A small model that predicts nearness at each pixel, trained from scratch.
Model: encoder width 128, decoder widths [64, 64, 128, 256].
Training: 17500 steps, batches of 64.
Rows from block 6 of the encoder, named by matrix and row number. Rows with one number belong to one neuron. Each number is 500 + 40 x the weight over the matrix's rms, rounded and kept within 0 to 999. All counts start at 0. Numbers have three digits each.
# fc1: MLP up (encoder.blocks.6.mlp.fc1.weight, 512x128), inputs 0-31
# fc2: MLP down (encoder.blocks.6.mlp.fc2.weight, 128x512, transposed), outputs 0-31
fc1.206:474559487583550504481468506531520546479504495496499416495528423445471585483463531528451415424461
fc2.206:505492545447576595479514513488517445517482497432430500486476559531516485515534600475569476518540
fc1.207:531503543468481500466577494532496529513501460546534454438465543480511521477402535505516499489494
fc2.207:558429474455595517497476572505566478519537467517456485520487454534588441502552473475488555503493
fc1.208:491468530554492551456521514458468532566524454431561474502599458540513493498590449420531524487508
fc2.208:428488460475503533490543552558505448634469456443432443538528516546472511545493471528506527575458
fc1.209:510483519462515461558478529434499539541519531500512513474390446497495472454494510490566539602477
fc2.209:517502495520520431489553510433481451492536485463481504602495465512508432515453536582538514503471
fc1.210:438479554560490526448547582464501437485515475557527486555518456555507501498444524561415402431499
fc2.210:541474503470604489527457507516505533476464605478416539531516508487527553422516498486543503473500
fc1.211:453431468457454421545553539407582501504462539432471478478456489517539516509484457491536467472509
fc2.211:513540574528534500553418469562518636548542541500532558550518522432458478563391493481431485498480
fc1.212:488502548489419498561466523469524514495531530555462530486468563447506497481467521538535526505464
fc2.212:512516582496521506517499519479511427464466550511457584511479529492528560491430530491505483519426
fc1.213:499469505460554502585479559514434375493481494520566531471517550515556535547562517479495477454510
fc2.213:480485468442433451459491512546480518530504511488476485573535461443527534469530450494433491456392
fc1.214:517453522474529444469487504467530510524511532481538501489503503471561563493466501525423456510560
fc2.214:481472507490428488467485530524489459499531484439543515498473526538497478550479460474474551496534
fc1.215:503540435529494550500479440539535470484466509439533546556510519553450444455505469512466515412534
fc2.215:504543539422424420597465437452507526590506479556539444562470536530545566488525487552518490531455
fc1.216:496486541529565436533431495429419496442518506515549479508512454428503479504533511541487505442493
fc2.216:458513549464469533422494484510550575492429549458539470494476489557544491568426532539469601397446
fc1.217:504467419437458536480552555454547508499567511498494467496436490495447481497453494540533507516471
fc2.217:498525485484472444538528452506483486532494472507501493531485517480541559533495545471464453568462
fc1.218:509465594462537483528415549460398520472565472511545494542617494532443558464474494502526551496485
fc2.218:518553560478465528586521470448499524496541495546506387549518584454504424588442529405448445517520
fc1.219:521478514508536541494484554461504458533547508461500473517538498503538510482481444495553466545499
fc2.219:475459537523560523510498528530481424555524459489532508509482494513535561512498528470494503542502
fc1.220:515514549463439614491517489556476488530512383547492520516442504470479478464451503495491512531445
fc2.220:549530444489536452495460492503509530459518478500449461528490505548525472538481518426514430505489
fc1.221:422487467521486473482521487445486485494481517542524446511456485500511537601507458489548557480464
fc2.221:547532500468521543472456481498457462462507548464532506531446496498476559485478471502503517463511
fc1.222:504489547512494443451477461494459475564483477466483475531599515483515413564503476475517481553444
fc2.222:449478491489508470463501525507550574497492461488523402404475512528522529511494476494472458472479
fc1.223:563486448468519540563519617523519437491458554552424588452514523541473487505534449519517531519503
fc2.223:472503489543456444439456387466503510543514494492556424536501514496499528462437496417485414450511
fc1.224:465535563457417502522439484503550460542474545434426555480457456590483488504483462430555496517442
fc2.224:474507500539498516505542492486403502510494491465443511417472489490519505555557488400481518513526
fc1.225:491516532466493436477520507475570522493468433493485482525574556486547473508447417493548438475481
fc2.225:438539465443445456483574566487494501491471511518561548497493493489512504502434475507509508469484
fc1.226:478497468505510496576491421464522467500558491499543467441519498490571586536478463505494571428477
fc2.226:499553496450567556493490559532428483461465565509455543522469474488445443465497477541523448536545
fc1.227:484494492455490492488506502433547507469486502554581460558496509518562469567543428440513497503448
fc2.227:494408406528559496550518495532533511379495493565528528555456505552527560484431484518518551477441
fc1.228:524442419491504457477488582480525540472504514532498498556473458479492524556492582437499537474485
fc2.228:422580552492556522544545499543485396572451486437527518458521484537554493464520527484503515534547
fc1.229:464536569525467493503515432490497457490461460512511503524462464428527476403482531514578469459476
fc2.229:537537544470539528468466488546523566509479536500510519529475522569400515491492520445497555544496
fc1.230:486535419505512422500486490487496518516536544507498470466476435542554495481520495445509519527477
fc2.230:501491483536457479456495474439490523509513457492502594533437591577485494473489494484476527458488
fc1.231:509496466456456402468496484543518521413448537524490414497538521525477536532546412504465561528463
fc2.231:451566558475527581408467557407508486520475488454522556529536456419563503508564555416533488506472
fc1.232:508453515438511508480431492506447541449482493494492496438513524456513527451468480540515464432578
fc2.232:541534468525521524508500479540519465474431503503494544515488460525440483484467434472524469461484
fc1.233:497473489550475525482526405527447501499527466451531430484500538480477534496527463533569508456510
fc2.233:534474486485492522533504470466491492523484467499470473454487463448517434517465525460481496505476
fc1.234:486531474507465543498398476478462450553521507583487470495541468530498467471507507438541480486555
fc2.234:435566472476494570501541522463542474491582476489564518546495522528536521444520515455489546481462
fc1.235:471424564494501504474497530432438485541500450498519539509438468452607537443517521511497495518510
fc2.235:562501526612458439436493532536583546492491499420555408591515520559391587433488451497543538525477
fc1.236:490504477511492499410460526502471494460471457480523464562506489499580492465418553521526617508494
fc2.236:510542446473508482489517479530509465412458473481547469466486541492576452500461484441483531532478
fc1.237:465555506531454497480488422428478468566471537474453479519605487490532484465490496507506500409468
fc2.237:548466486503577508535522579504569496445491576491518493489434490569504470550489439539453515531465
fc1.238:481467426550428489495486552410538502550576451496463569504459469467478501438481400453548543482502
fc2.238:466546469472442431539508495496492393478563479517559448454548457421559486506437473563447555448516
fc1.239:551422525505483517496466467445428454460509468462487504445546494501484486532568514531510564509527
fc2.239:505480514466442461492462473465442492517479466534474526506521526561539520436533569463441567518489
fc1.240:454495507503633504474487527466521483537595495510600563562589486481488514547519509429498485485468
fc2.240:553520540517465530487482489507462530545457545440531434542506487514504461423484453463559514467475
fc1.241:461517438494491521583523519549497508583518506549509539456537512536517503477538530464511558543501
fc2.241:540449460539487503424514543533483421463480485455494485493506515504563454540526483531520435461537
fc1.242:421448594420391445570474557511619483582471502538578519369568458601515490596463548534560583448556
fc2.242:485456415467557445518478455540518542572528445609483584508524544516480521524462510498507479450549
fc1.243:573504562507514447441477480443464495495495544510423440539476494558512502526521535467500520500410
fc2.243:448434498493586504460459496512549473565531540579501547493548523488517501488538499530451509512514
fc1.244:431517513456492496575448562536611491549471550514439499506512496510500474424540507521579515493471
fc2.244:578534497488450512481465592492557481462521543537446491455501463588528463477517506493508315536484
fc1.245:457506542507560567429525505506474494412559504447465499512481504529475415457519470518477498458518
fc2.245:508468489503465506534476535477493484601493449560568530486489478560521589539483541415534430544450
fc1.246:463517529498495518472514509464502560468490520466516523520502531549482545476540497539487559468523
fc2.246:501531500459586525465541506514500498533511531491452535494528560463422471470509477480472469470570
fc1.247:488448491550521518491570479499508530519485543479515495502478523587455429466573491423555483459518
fc2.247:483494575484539436480519530472517508572473465470491481551470521466532597585497501513454528453395
fc1.248:459510482477405486479477457560563426522449502483533538446517473550507468476404478476481519556502
fc2.248:506443477616475471564409541479571513532486590455481513456523546476477468608453482500535422465547
fc1.249:498512518487503493530497486504535464527500531515469482524511531544512536517465529526541454489466
fc2.249:545444522530507547509452520480464478543485493484580469544494524538520488455496468545425467449499
fc1.250:540537467501474538566458516493525543501575463470502517520534451581470497512488499452398489488436
fc2.250:515515514542486483452458543437525547556497491498502476456414409415530501430437490399488479538550
fc1.251:459512450473490551502524499464461554563524510517487553479502540503558489527490537500557546461515
fc2.251:432543441463502469416483539471438394561446564495558506530490509511486464491389540495416564550454
fc1.252:542511465505542471501491490482466527502458546538521529441548523485513453473536441526503547476516
fc2.252:462515456464477472531480510445533460466461491487544495542533500506482517453441507458525516520493
fc1.253:398515587556519580522446411486464534483571522467605507513426491480479536521594468409485497560444
fc2.253:490403568437492497472455637493495406465597468475563574476455525443477518499514497505455506527502
fc1.254:536449523520492501540524517487455472502475441507502494580494559526503566501492460503466505488478
fc2.254:462555461493489442480506436492460513586565503514555448546492529535484454449551550457472429496483
fc1.255:497477536448515496556441563560474482552444495430558510550555472509554460435486506507490603526432
fc2.255:502485456569485519442549403454529554528505443548522425440459496542484531579513495430521433463616
fc1.256:475480561533503567516489404522506581510497472517492440499565474530510490487455464478568514528469
fc2.256:537466461462419450491532584503492484505466493463511374515485489465500425503489512542497484480467
fc1.257:489501500504503494514513521491520466483541507528514449482496513480506474488525455504521536496481
fc2.257:502529498511516486518513505486508507500491518496500483518455480515517465487526496511517481512492
fc1.258:500470542460536424530501475504455480442473543471471478498520519485457510526487538486516533571586
fc2.258:526479502508506475477529481486483447453523478494524504512477543456467496488499509543492542532541
fc1.259:497534498520516417529459455476515501533519496509482519480541476514452521445490480505475499509454
fc2.259:503536506512487376563499469506492570533551464506540502496539535521498547490474470491516517468526
fc1.260:531422568560539471494537424507529546474518508551541527494545511461510532452509511581490500404523
fc2.260:491508435538431614502473577505477516537413556509442410513510499502552441567510576449487464535486
fc1.261:497509530463585516555484614398489522520488513492524524439492479476501543419538491479557559538514
fc2.261:438590467496503505493481481502488457444462443468488510443498496487450475481477493413496474500517
fc1.262:430429501484460466493495545460443469370487484420512531503595559469449529536514449459515489476545
fc2.262:546574542453481538532513474591564428482576566512487486504543488496561531551429477416469529520478
fc1.263:418453507469486502535553530505547478546517499540495481442518530523517457462487479471512503499449
fc2.263:465507574491515517552485491492478529544483511473487514456504527491534481494461534522519527525431
fc1.264:524495467534488512493479527513491485495436542579519516463510498501455513508466520481574486418468
fc2.264:559537443491474507468519462443518451519528490532563552516517540529536525560383494514518468457495
fc1.265:478489468530512489506497483476508560437442455516479516525502540496492519531544483465539497484454
fc2.265:493572473529526523465462487495514535430436522523449517558503533501490486495531448439537474472460
fc1.266:490495503440491474517507512481507491457528470479464512513512517526513497453511501454480480353511
fc2.266:512466467499502489496470446539510537511525492491536476529459513505533476496483515498440500480502
fc1.267:540482466502500502505491546482479516523565516488474477445440566528527510468523559491547509484491
fc2.267:525488440532444564469484564541501535480542520421489570505494543498489473497503517494457469522477
fc1.268:529545547499453533474523555523510571479511475443575531486490456503489512453553444527511448473490
fc2.268:526541497489497438559588508469520509448475537513465486506521427505447460491550428472480512444509
fc1.269:507478547512497507486450611492502527447537521575491510531530440520486491488518495504547475477533
fc2.269:511499460552506526511478536524496536418494481489580509474525450526438440489537444515538476504523
fc1.270:543528513502476500548547459506537469571528484537438518495527520437492502408542508531464518497514
fc2.270:470447537474505478499512462504477486538442432455504533543541524516496463524488535474429537488532
fc1.271:421478485481521524501498481410508446444568556498445524432476492529538539497504527531525485490449
fc2.271:474502543454440525487530454462483468472436412455453461537495533541559485475554526495506450500476
fc1.272:507501403516420519543420486513497420510549455597533525477388436492477537457437509509547580413505
fc2.272:367515456564506570524475473534492386512484500480581569549516444524485567512555425492499602514532
fc1.273:464496485487561492584546484523476451510524475486533475509473491536515481531521468559424534474463
fc2.273:482441484470498548479499488488477531413465477435518439545502537467516471526485488506480475445506
fc1.274:389534522478465471454467512476500484434496457463469503451421634511563517506419365512533434511552
fc2.274:526539480516445443493530514537529427467581517608527416468588499476521466472429486557456498578585
fc1.275:494491548473515476526493520506542491537545420495541525487496518552450540479559469469516531484558
fc2.275:511515517557535513503530532474505420517467459421572504503485490515497488489443471507504511435527
fc1.276:405487468491359537518600594535490416498563523536503482508537524436581550523438448456537568375489
fc2.276:507550518590435492531496516609557507445531470476466504511523532475433507519512486495594529477528
fc1.277:481508545458441528534514536465522544522510512496473473522490509468474498474555521455480533491491
fc2.277:486491490534513495490518515507477532507481547495495535461487516498521484507526466515501487500506
fc1.278:468497507511379543523524459556450552502553484572521521434476579490534465436495565577504487458420
fc2.278:524550485457423554436502487515424583490461478588525501562574516497448560380490446400457527457471
fc1.279:463526492454453451438545522440522480500512409490486480519525561497526547499476553433490489494438
fc2.279:551541471417472501447526520528470505417489521507396466511490504472537499574492515524537465477469
fc1.280:507471527427449513588564516448478507546526514486584481516556509471490474625535410402539489454568
fc2.280:505506520554534462480451512555586525524534464442477477495561555474496398519513528505518560431517
fc1.281:473468530479485455522542478493498564532544532507512498517505527479520544492488491476519507547476
fc2.281:474491520545494437540511493522461517473520546532441554541482494446486522516558476505513443504477
fc1.282:535554416461454486504492557521589500541453455607539467475431531564449488493579531567441563557520
fc2.282:435485500543514480541469405431478483416454534509492543412418517380609494477512533431545502512504
fc1.283:489537506491483476513483515551532507486462474488467527488482521472472509493506475533515441458470
fc2.283:511516460462553503464489550530529463524487524476462461483509522529449543487488522527490476526497
fc1.284:504479532454528568442494481486520534504494500495541426493510575519446527525546518514527499482500
fc2.284:460425556497414503480487482449434513519504514491478439456517476505513493494475565479430439478520
fc1.285:552445503480500486530456513430537531479536509483474454440513560482494458484507475482490486448477
fc2.285:512466519492424488532457477450523506504552443536475529522556526496530459498535515469507492458500
fc1.286:526505478470525468549540501495527524471512465495518443434450475491522551471529465492474621429516
fc2.286:477497503509498502485451498509461512532514457478512484511468512535510524495503529513492505479506
fc1.287:523489459488474488464506495523505515477445503456481539471514507524479497522492457473500537447472
fc2.287:510505484467448453498475574519515442580447522563537507507493447488478519497492453468430509496462
fc1.288:470479493449526463531518451492482541569549536403515510514428534497514467491530498557553563460533
fc2.288:499508455488564432509499549502489527507557519476496501471478543501530500520558547500502530521502
fc1.289:454479490467530520515520498495512511587509504477515512491508490467471515464519487486457474400462
fc2.289:579563502476425463506502504491566474466512492505565470532514564570450406538492511513519514494517
fc1.290:517471548453544482518459513517481481574481488512516471526532509494506510452527439484501421437522
fc2.290:453511477473495461483467546506545502524518498517500528492510518487506478479511450517430485507473
fc1.291:492458356528471497543427459469568435432520453473552553460512557487518510534458431493484595485387
fc2.291:465543566467574526518557491531423551541472571494468520536418478510515517497517555495504490525567
fc1.292:506547522468539525468529503552560492433451572470498536459498500539458393542479465574499568491458
fc2.292:557471473520562495461480555505474433392567450437426468422420492447540473451500531609593446445410
fc1.293:481480506482584474599404507420472496580524543547510516454527526559511460528476534431448543472424
fc2.293:555496536535476465407589480528517534421521546469535451541502508463428524478514478498567481557533
fc1.294:479407569493501539492557496477476529476450466523527529478524480490538461450530480424512474454491
fc2.294:472498471533499522560511484494461455539508489508435570523473508522464464517536567518509492520514
fc1.295:474408469518527590563495469590547517461500467551511527508449587411538492499443432486459539515479
fc2.295:447442493531550439556465525547502613536449528509390428540508502472524498560468503546541548558553
fc1.296:521513509470517553485515495534505445512549455507437511520493508542465496532475503542520491459496
fc2.296:502454480517561487555537436429531513513458494604529503451470465528495455429550520478488483551496
fc1.297:504527480524522521471502551501577522513474494497495449521537527455622449478528528498461489449449
fc2.297:564521511453443530534483473461528534485398585518509498441470528502552555470430534491442472537467
fc1.298:499486449508492494463476586484511486508520527517442525469464493457521532519460460488537512520459
fc2.298:496510507494468531476546526505538519417508514464500466505462499581537469508489487524433480465554
fc1.299:494506462463465440500425468425572479501506416498512521499513515458466539487542465487531513524476
fc2.299:484510478508492455524430446526551512557541447520464534526536525476525468487496500462464557518509
fc1.300:480457477521487501520519486519469458526517530551484508420489460479517516503550501432460514481506
fc2.300:513473493553487432511475462471528504547458544524513471495512543519527477457481470471473534502505
fc1.301:457521486451591467605494507556566511491456533527454474460550647459465452482440507527553455485501
fc2.301:505531559496520612517521402460413467513493495536581495429482545453440499495457452410505498483486
fc1.302:556550509489553519553512411546564567516512455500527511512491561559512481480488544510515489582446
fc2.302:489509525514426417472514515483462494555467536520441464517545439437462511529521488505440536443607
fc1.303:453456452454458555429491524482491559461541568529467457474433453490483513500484494607510472463434
fc2.303:475479526492563483460548536580449533552513522451479498504497541562506531468540562520545536519536
fc1.304:546544610568460530487549466484517505472523660495560541484445544456454509555498477531512521551614
fc2.304:456499534505508506452431509558560530606533491524479321604487485428492590387511504595440527407478
fc1.305:391389536409409515461534456615532490471441513517521525510543577538537550557481496501462534480488
fc2.305:404593478544464465553488553409452495458531555523475450497482429513549476520507548466519477499503
fc1.306:408540513454488509543514479482556495519474526516541520526499497452467510475505583515467507459517
fc2.306:537503578525500392490571409495550549519499515525518509534574481495440489539580549503490454506527
fc1.307:534495548521486486603601424531457456499506541513488451479491540529496447448481436553482610495553
fc2.307:518548550474524488485417451528517445551496511502539507544556447547535523512433564511459442502435
fc1.308:493497460471468500507498464526565491504545511564498546479512469443460518491497477488508486465496
fc2.308:448481549532522440519541526518521577469476442503507559502489483409479532504554506498502529494511
fc1.309:498419473481457522528456490504492448449472445550439487537501578551502463427507427489470516459529
fc2.309:561472507472524523447529497459511485545530510483507524458534446566543529498543456487491533454510
fc1.310:455457542497513480467413486455491502590494511564504550558477485528415464567580522463406542472462
fc2.310:531482502492514516534486521507437517510510480536480500512572436413510479568506480463422516486551
fc1.311:532436526475512404499489512453526489518499456533478492418525457512474522488509504507546502522460
fc2.311:431460540527496442502496489534535491478484497497464468509455455526508557487525466486395430428505
fc1.312:464521485447457504486526546500496539509512549507453479502513489512496565420491446505472555483555
fc2.312:442553487462518539501557532484456531538502461510446529474476502522535552490513508523478525558502
fc1.313:447515494396442532484456548536613487494507520488543442584590496477518502508514513543566460472524
fc2.313:515544484421558454414544463564514568404560526508484437580575503558479553537503438496542534472452
fc1.314:562479530515501541434469457457577530490529501544560496501455435530501519477513489583488485507526
fc2.314:545553471558480555469517501451513514530530526499520476477517526430610437541494505466481464492466
fc1.315:522545486430427533445502490522505493485505456542551552476498499487493508535523506522460553439518
fc2.315:603476479492479504542456548518509433558513576481441586489460503555471600499551463541512510495566
fc1.316:463570542421529447504517518514503456442474499493519426515463484551469508462485521598485459515553
fc2.316:534468510548425520498485545509505559524438447555503534497518559421544482521517450468478501433466
fc1.317:435447559450478433507523514454505501526516442487475498524583493486496554490520581553456499545543
fc2.317:453529493499539516434567497513516507548544512463517489537503507515472538489516489457465443530503
fc1.318:499421473438522503543557568475559420523568524479483537468475480494521505454474422508544536477489
fc2.318:475516560458507466465482546568501521466499522468488463454452445569497491488515487449536511545468
fc1.319:472472449504437577542474488498523504510508437557477497500531525522514467464529505452495492465521
fc2.319:493504481503474500441470459423546482509532497543411445548602475522511470444482495492466518465534
fc1.320:417438462471522508561479503487523477566533462492536481508491437500445489543486568571516484455534
fc2.320:551555478483527512503535494462454583549510507542578492549563514511498548475538498514530440537503
fc1.321:496454606511548558525466519459511549523456497507506428538536581521457530497497480538478562523529
fc2.321:446489552457548492489444547468533537511498525470498556564532542484436523525502461507573547524532
fc1.322:514495449523561557484479487536513554465488521565487455494493460445479468525493474549547420537493
fc2.322:485437538561480554519547520549461449548460454482448496475454397530458492491522532510551539468477
fc1.323:515468454539432565503487548491548546466530466445410488432532450593534371468454559568513531550442
fc2.323:530584499469555450501517475456515475494408514607538520551443581380462607484519455490468493447522
fc1.324:503564541599571516407435454514503553485529387483518495496592502437603528485470414441481565572487
fc2.324:560465516497509572520473530563538450536449481453568491409542522524471517486497473500488431446477
fc1.325:432490510518551503500505482462445499480566493485455506543552543491436488557497462481443513498467
fc2.325:508440498555507520494479500484470507483564494577529477499516523502485577505545450488497520447458
fc1.326:512533514484430440490486478491486488521512575517492514507449509576486469511491507484548468501451
fc2.326:497470491450515466440473485483494479464541462468532428482549501501525490491490536475459544467580
fc1.327:455503537487547495443436467499553538536518551513541453489528524534503498535471506477520540502484
fc2.327:457413470522497486501505522471461535472448485519507454496533526516542507495494517612488471459498
fc1.328:423507487503486451553515532539544476471474513490543480462528506584533465533499543593545468488539
fc2.328:576472514505477488460465582471447496430497510445522456550577490466516459477447491505552474532525
fc1.329:482549532505533452522563547552534440607461484475478531422476482557372515443461517504505524512540
fc2.329:436462487517487442504485487438538530468484515449484505500530495493463473646500496554514566484494
fc1.330:444513515564504436498429565576526507469488509484477442470522486605476530530554564499521454462475
fc2.330:485583487341561514508512501429519544580456571446480489540524539509469511478469488524503551512465
fc1.331:511497456489512482511463530430462516544486491516441532529475418482483530465526497471498538487502
fc2.331:510466428540495465511519471419464515527443528510495507522456486515413436423546445462433500476470
fc1.332:488508508504530467473476533488580473474510492517493526500486513530509473492521472523530524524521
fc2.332:500555493512542501465504542486570528495514478544493484498458503532547500512506506484556477489505
fc1.333:465485500487492454451493460489511469493495462485492526476548527506473551508427512493498583492524
fc2.333:530526495416537510507529418570472484502522504508501531475508495568453474466535506487517530542530
fc1.334:505499469534518477434448512543562503430534519470494529479571440501558478490564479474540554586517
fc2.334:454527474501533423523486491526471478507472462430517530489541489507521512472553502496582555532519
fc1.335:509502554490492533498473364479425542520542475521507449500519503566471423554495514466469447536446
fc2.335:477527551416499542528555607485531445523437550529443491425457549459483529439511474612464491508429
fc1.336:492449506491465453528521477532511556474491512535449476464466504474490531431544477538520515527466
fc2.336:486506427543527523534483399486482492494571490485486514470521546493431515444499461460493513555447
fc1.337:519520483448531446524519510498523499500542523514490497464489519456497533466488459522503521440459
fc2.337:490576524540429454484488443511486473538536463515537444528542503528490537468473481489502472457472
fc1.338:489487494502463509438508520496461498479496510496514489546462454519492562500533486495498498522490
fc2.338:485505490501478512458540511504432515455516511547512501509476470539520480515515514533472491509512
fc1.339:500464462508469471515538494498519432496531551575548540554502517490544562457476508486519470465527
fc2.339:433521471466473522460494458527551520470466472505494518479556542433548496502492477530491472424454
fc1.340:521517487502485444406480487519492505474503552486517454459565500511494392554547477540485483507521
fc2.340:526494533455542484553445518498527508478539504555483442497479455514495550480478483447552485534482
fc1.341:491505546551580541433402526463495488536558511494502471512439522532549441472524499535522570482476
fc2.341:498535385476542499483459500488507522599398463528492539537441458467422442599447521559444555518534
fc1.342:508518585451519511561531526431506524462514444494442487495484574446513526475481459571512488508519
fc2.342:534466488524510548376542455500483458485474532512510493509511503503463497502516500541542524502589
fc1.343:521462594430559439464413515448536435529462521586486487502578553470530469626510537533485454467474
fc2.343:566557469465554545461533561469457493479531442491489425563455470390432484473476503550422509429484
fc1.344:510481495477499500533487528489539568464527495455470503520511453527459543476470453501534543438523
fc2.344:517444532512528507553550541514522529476475471513500528482504496492467482492427420521401514448480
fc1.345:520503523474427597505524453514433541507509450529536457503520484544477459476541410522521540496497
fc2.345:466479522532525452501510473529466529513470461584538469479469482536519499452558497526473492393558
fc1.346:472521563539470511520498547437540538509506512538540514504510435531481549443497533523561509562537
fc2.346:435443495497511450475497543521595495491509501473628568516499485498539588483523472487443480446558
fc1.347:466481573500473531516538506490550493487512504438499441483507455515531475459527502474529509526465
fc2.347:457439501481555535500531511508492469491454464494520495499483494477492476512524502486441498476459
fc1.348:470540462488538504508452496487468475499519543525556460412510501470509503497535471578548522487463
fc2.348:549557501507530513532454570462498513452494527483516440495520501524458521461464501485464486479505
fc1.349:494474481503503420507495533467454479517549535530529557464492464454548487569496478413500498463521
fc2.349:464521508549512453462507528540593507492457509516430525509466528500464521481484519487532488468518
fc1.350:489515523460515501481525470462477470521511493460538452478492513461480487526529519525485445486528
fc2.350:522507468582480532539522495544546473566450440442466526532456444501521508503484487527523493470502
fc1.351:506526455558480416425531475482521512499472438469520471509445429543476572481485513464534518533495
fc2.351:447504477413477482478549514520448500467524406467497476548440386470459538514479506487593519498472
fc1.352:569456475520499513494507429492570474484540492539520477485472504492510524532541491611491559522488
fc2.352:448437483523492525481425490547508498523507512513525444540502518511536508503443489502504484442503
fc1.353:453446566513511451647438533537476603502548478433509556596547490425455484538545408448566504483524
fc2.353:526477525488439514406518460459461386524411478511566424408506511564597509455498599521464494490443
fc1.354:505495495526470530524466534544567449474528469454532466500520497480480539459479498574516499473506
fc2.354:496471489491495499446555483508476440543526486564521404580516530529502559480455548488505542493483
fc1.355:440426494443551466523407503500577552581512478542484567441436496544488495497520489440553542543447
fc2.355:519512465540566452544544488450549486501550473534496504567477531508488494485479577474536491485499
fc1.356:562501501446474442458589532494489489501551567454550466506468519505513417441530536451520471458479
fc2.356:434465511504566545492514585484502594450452454501529520429562528463470494530546563553446525470473
fc1.357:499464462469474502546489464502452482523530489563491531489517463533547494538588522522447464462522
fc2.357:578543453520506522554446502498496466432422483469453488544550512596446473455474466531499452457482
fc1.358:468483524486495433496477452471538541463510525473504481523524488490505498500548501436550550581469
fc2.358:535544447504501516475471502458479519578527483487538427516477490481486506458560414446575521526463
fc1.359:506487496476529543552466544557608515577484527494471456451527456555480531540453517479496452421498
fc2.359:475426478544542488486465441557526480405404520520520524467437507423579517623452473546447512493411
fc1.360:501505451631529421429471510397416513584598430462457496384535480481600523428526595446502584502559
fc2.360:501585575662487398484386509469557605498473494458439402495558486450634582515468516469422468566601
fc1.361:440490544424533537545452473466480496536483487491575476517516478535428513464493527510469557488525
fc2.361:476530499480570529476523508487484497495574482483494453496503520474512514479481520598515499508546
fc1.362:498485541507462523544506566491605499560531550562495554480531415560528535418468522501595577534566
fc2.362:400494442458523424474451537532483443493416517530452502518516609502496535524517459540551501449495
fc1.363:481547471557509513448500528506472498500618494503534479462469481417458513448497435541571498519483
fc2.363:507452506488494550444496454450489514475424626490492546576545481471473512544435559460485464574457
fc1.364:530530496466560531436496510467438528486501504502531540504532515500488513433496480490496478495554
fc2.364:498554485482558579454510553533469529521458498472496501493520573514437538524486517473487471461516
fc1.365:502504504504529492512433548513510474586612486506525494521431510530483539469492494512532472494524
fc2.365:536487576544459582541460522524444453490420426461528443509524447525508465591465542514544552483544
fc1.366:526517442530466491548513537434473498552498529508554449436518484495459483518465525524431524518500
fc2.366:511491521503482515582483450477472498441461416543536432509522486479468449537449507587465536468515
fc1.367:466520465501448491526503524549557522476544488562565530572480445479492439473440507491528496559474
fc2.367:508543584487577496479523484544529527426537514475542424530465497453491560484572487519509508425515
fc1.368:486543423376474495517469468432523579403479534468428481552527451513491469512473499489475513484521
fc2.368:558468470462528480398492601557570569440456509472561515457503415501514513515402462537502468509464
fc1.369:537508587487526535453498471460528482431540545531482483461450464441490505493507468549454486471455
fc2.369:544546410502471463521485534472513475570459508504469404473537537475468492584510543529520580540518
fc1.370:537458505594537535525481573517508531449446464429527521451569583487488471496471465532450564505543
fc2.370:528507484446487528498531441454476478490550503474524450498486447511498493501519511510476474461449
fc1.371:553464566478570540459530544479454560532523533474498457455533425535476496481536475549494568433499
fc2.371:451476506513556464490463547496506441510441453489514493526510481551509430540498599496554476561509
fc1.372:437462452519526462493516491523486478495461503557524493494454507543448523461464514519524541497502
fc2.372:557514506508498506556522541535501541527509430555504488498562558522523526483595424509484515507444
fc1.373:505498513458530490467489561504519457526533490447545464558495521470498540488500499510524526501513
fc2.373:484513490511503467557534496520499475498424522493530528538481475466461550448487512479470509476477
fc1.374:509503571495541512504548494533453501518502544529465510516510463488494480406490504507537490493516
fc2.374:503485483484490496471495499483540482491471536550468482453529582516546494572540540545484533471497
fc1.375:470562542429425578514553534507572520500561488461568506441387495451490606588493462504474500568488
fc2.375:551421579543549523505519471417492510495466578476508477441509576435450412524519542479517425451532